A small encoder-decoder audio transcriber, trained from scratch.
Model: 6.56M parameters, waveform 16khz input, encoder arch conformer, encoder norm layernorm, encoder activation star_relu, encoder layers 14, encoder width 128, decoder width 128, decoder norm rmsnorm.
Training: 5200 steps, batches of 128.
Data: trained on Morse code for random letters and digits, with fading, noise and interfering tones, 26041 training examples, 25.6 epochs.
Rows from block 5 of the text decoder, named by matrix and row number. Rows with one number belong to one neuron. Each number is 128 + 24 x the weight over its row's rms, rounded and kept within 0 to 255. All counts start at 0. Numbers have three digits each. After the name is the row's rms in percent of the matrix's.
# fc1: MLP up (decoder.blocks.5.mlp.fc1.weight, 384x128), inputs 0-127
# fc2: MLP down (decoder.blocks.5.mlp.fc2.weight, 128x384, transposed), outputs 0-127
fc1.11 106:168147143187139129106142112132155135191143135169183138090129147095160119105066172104153123132141114159125091142148110129099084154123093146124110120157173121157146142124118141184153124109118161132105138155144093152143116122129099138138079121094117132090124098136122127106104101126110124155090099158087118130106132123120129088118152149127148128153158136135129140110123113119131130166119
fc1.12 104:152119084117108097119125147124122108104117182149171174132126163148095126082093175126136151119104166141175118164074133141138127139083112123117129096136147121107166104122120093146125150124078107124139084137135178149069093141145080108161108177137093118118126129142144134118117118102139160135103136130132149102164128122153140146109103129109134115125121113119144131099144155133154113146145
fc1.13 090:129104127076156104125110143117089161129102112090163162138131111164146103111119163181095146125112127126114123109131097124123141103157099126134157188156116119169122117104096156179129119096095135125148140132113096139130148151158109116151120121104136128122115132110123086086138183118137062146158147140106145181121153146137129118129155125105168110153131134158138147131157118179119119100137
fc1.14 113:156149120123138127114158120128095156143165151138162136143158126138137126105167153111136142129145138073124140121131144074138123123156160153136084173115096128121165098138127154146120119131105139159150129137134135147149162108156133158169141063170134168133131118124105110130108112127175081147094120102089135125061140114091097109182138127161161149123114096121101158128123151126138146113123
fc1.15 103:162142107126116169114112143144142140090161134142125083128165133150125148085109165125101119085169118097158122091172145119099146130179106106135111145148123140120139102091049143134162160110170126091119104170098115128170134121171120130160078142131126138144147128151142115109107125115117104155137108114137123123121120131134135142117120085112132144155150127105105115100108128097113155149074
fc1.16 109:094117100137090134128095146119151150167142158128111159156103137161145093132087160120098096086118080115123135121138115181089138143154135098118125134108092156075100132152119151168160143125095107134127133144121158104138130146150121138161147161115134142072120156141140133178104113147116104111123116145119156142151108122132134120088087157090158147146149150148110116145129108071106159136121
fc1.17 095:151110116147118130106158150134144140167083070147141132094134083139125101124093147130142098134152094124200159134093140135077096137157126068107128101171117135136097129134109158132111119131112159123125142123126155134091082116087110122105125147154119088148175109117131105095133088127099138108050096123129122129108143137161126112117140127113108128143099115143115139111136133140131123146100
fc1.18 114:151163148163115142134110133084100149123126178115122137149138100098162139111141111129138119132130080152175155167176141127077169105130119082110175092143121163098132159141144083125147128130139118129153156112133093136137161082089132131137139152140150104120144103127145161147131147200108093099133127120125144146167130141162141138131126093131137159149141135140140122161099119154105162142122
fc1.19 110:166135145087142148159146143142127104109109131155114087206100119136113149066140117181151089171110129094128144155121103167123144154143124136106132101126128085143154123130105106126135138145122127114151097129111096110144153096139094128145075168094102132125159126101177131142147128103112139103107118124089148114128188130111117119146143153131140148161122117147146122132106125165105143102100
fc1.20 069:144118130092085111124135150121130112131149148171097162113169112136162116136098065135150119114117121103132092099124174106145141131139122112115105127143175156124119164146110142178147131155160136133147115124096144110120118185109125116146118118147185123110148073114163097134080136145141124144104182149105146143108118107139118103146161149116119154125114095144156140181117104106136132126086
fc1.21 082:127127133127140103136133130141148141116151171123133161148106102103179099161112096109123170119104124158095112059122174109153144115105126114119119079121072145118103133105133147159123171143094171154126129136138118112075153132154132116078116157100182137154114156164143129134104159107114128087108108120107132137104110125127110092144090134130100142108086091126140148131091127117142139141120
fc2.11 109:113122153121137090143126111112101129088106115117094116166171099135139138142150074159138091088126163097134126127152109170126142100097154108136086165111084156106142078147132130109102148155107180118106118098124124137113110102100146166103140150125150089133097096097103127125149104123119088136147170111142148150143114146144136150127145144147130166090112107154165079124127145117097142118143
fc2.12 096:088156169152124132118095142131139156180098082112137133134096122125161138114138121136084139133131130113148154131148118092167156120151129094166175162108084157149070121160136175183117098134131138148132157128117107106149124105124127124099168097121145147109120107156120118107147145105106127136147148134103127158091137169119098143129144135105092116150125132136093110170128083101128153089117
fc2.13 083:146173128194097150136159150130133124123140122191105127128105095113110142122123096123129137147147128106119144128116137098126137119121126115106099101101148119112173100171184096069125157123159114105186160151137139100113142128100151115104101150170148129114132158091162132144118076125106137170127136116133122101143078140120106127101134104129111131121116146120164144083103089128150154139138
fc2.14 109:150148111112138148119114104168141047153071103135113114094114108123096143183145118134111105151142139138159109125151138097108114098076130124142142113130138149118109138093136074149152113109110122108125133159174104106101107103120122108101113158072090095103128105122127129121123134116121170135149139163126131096145137153169140160093133142102086124128166133114188123114134128146126143118125
fc2.15 101:105144125125133110107147127124125113142121105113155164124134129106106118175110078165153085093142152139079214120128116133168102121127087143105119129088125122138131131104177105145142130099099139153129118098134146152134139125140099104124156077128138141122080124117120165126136141156135120149129107127131145108128162100133185116132120118159114166088106158164119127164111170161147097099150
fc2.16 114:153125164110155108145102133137120132135109166126127156134115100145104120155150152142147133154114167133133120144149130087134106102141175171119100109126156163156134106069183099121171119139148134113127070081114114177151145110129097106110115102135154125179136083102143150098139164111129122103161177125089066126126124108102102119121101119110134136135114146127110162121128115144126141127105
fc2.17 100:130147099118158140139111135118122172098155139102139168162212112143141134096133080170188109104157136117098147085129130122146150113166167133150131148121102152150118133142142102125143152128112128123167108179116117161104123126133159144124121159119160116133101108131087113107119135094158132137161112174090136122155091145129131113143123136117122118099169120131105109096114175127155140159148
fc2.18 102:113186127127104119103122140157119105088157135117089090153184132136136095132175110086116172112123132111105132130111175117130116128153154116140143148165157091154139100150088163124124105126093115131121152110142144145113094135123145166164138071160155156121139125084140103123158142082126126165109084149129090138132111125137118104131110142110123128122078095118099138137118145123150094149152
fc2.19 111:102092150165167097096154141088090174146119139084113117091163114129149092172152103081095114129098107159120128131137126127109132157148086148156123126166128123124091111147138099092142113103166168131143138090138163135136127116122148143116117115160151177082133095129120123146120139116107114166144115135158134135129112085136164162157117109135117119164142088148112117097124126116139090136099
fc2.20 063:109115141160202139156130124136156109123104113144154090121160124108127132112152140152116108141136145112169170129136101134105126109134148116151155177089125142119151132100144138121102120158102084097058150164139149130109098119113108152145154141098118137163132134118129152118136098107120129072146110068102119163115129156140152192109111115150170145117152114128127131087126173135133118130120
fc2.21 074:116114127135117155143133114126124108101067036116150121116145117159107130140141107125146114132154134105141148147115114154133125129150132115124137184143158121153120129145141133125142075148135144131116109124123147130175107090100116160178165080113137081090133096139112153130125095134149157121159170130125121170105125126182163152131122129108161136131155154109126112182157081143135130117136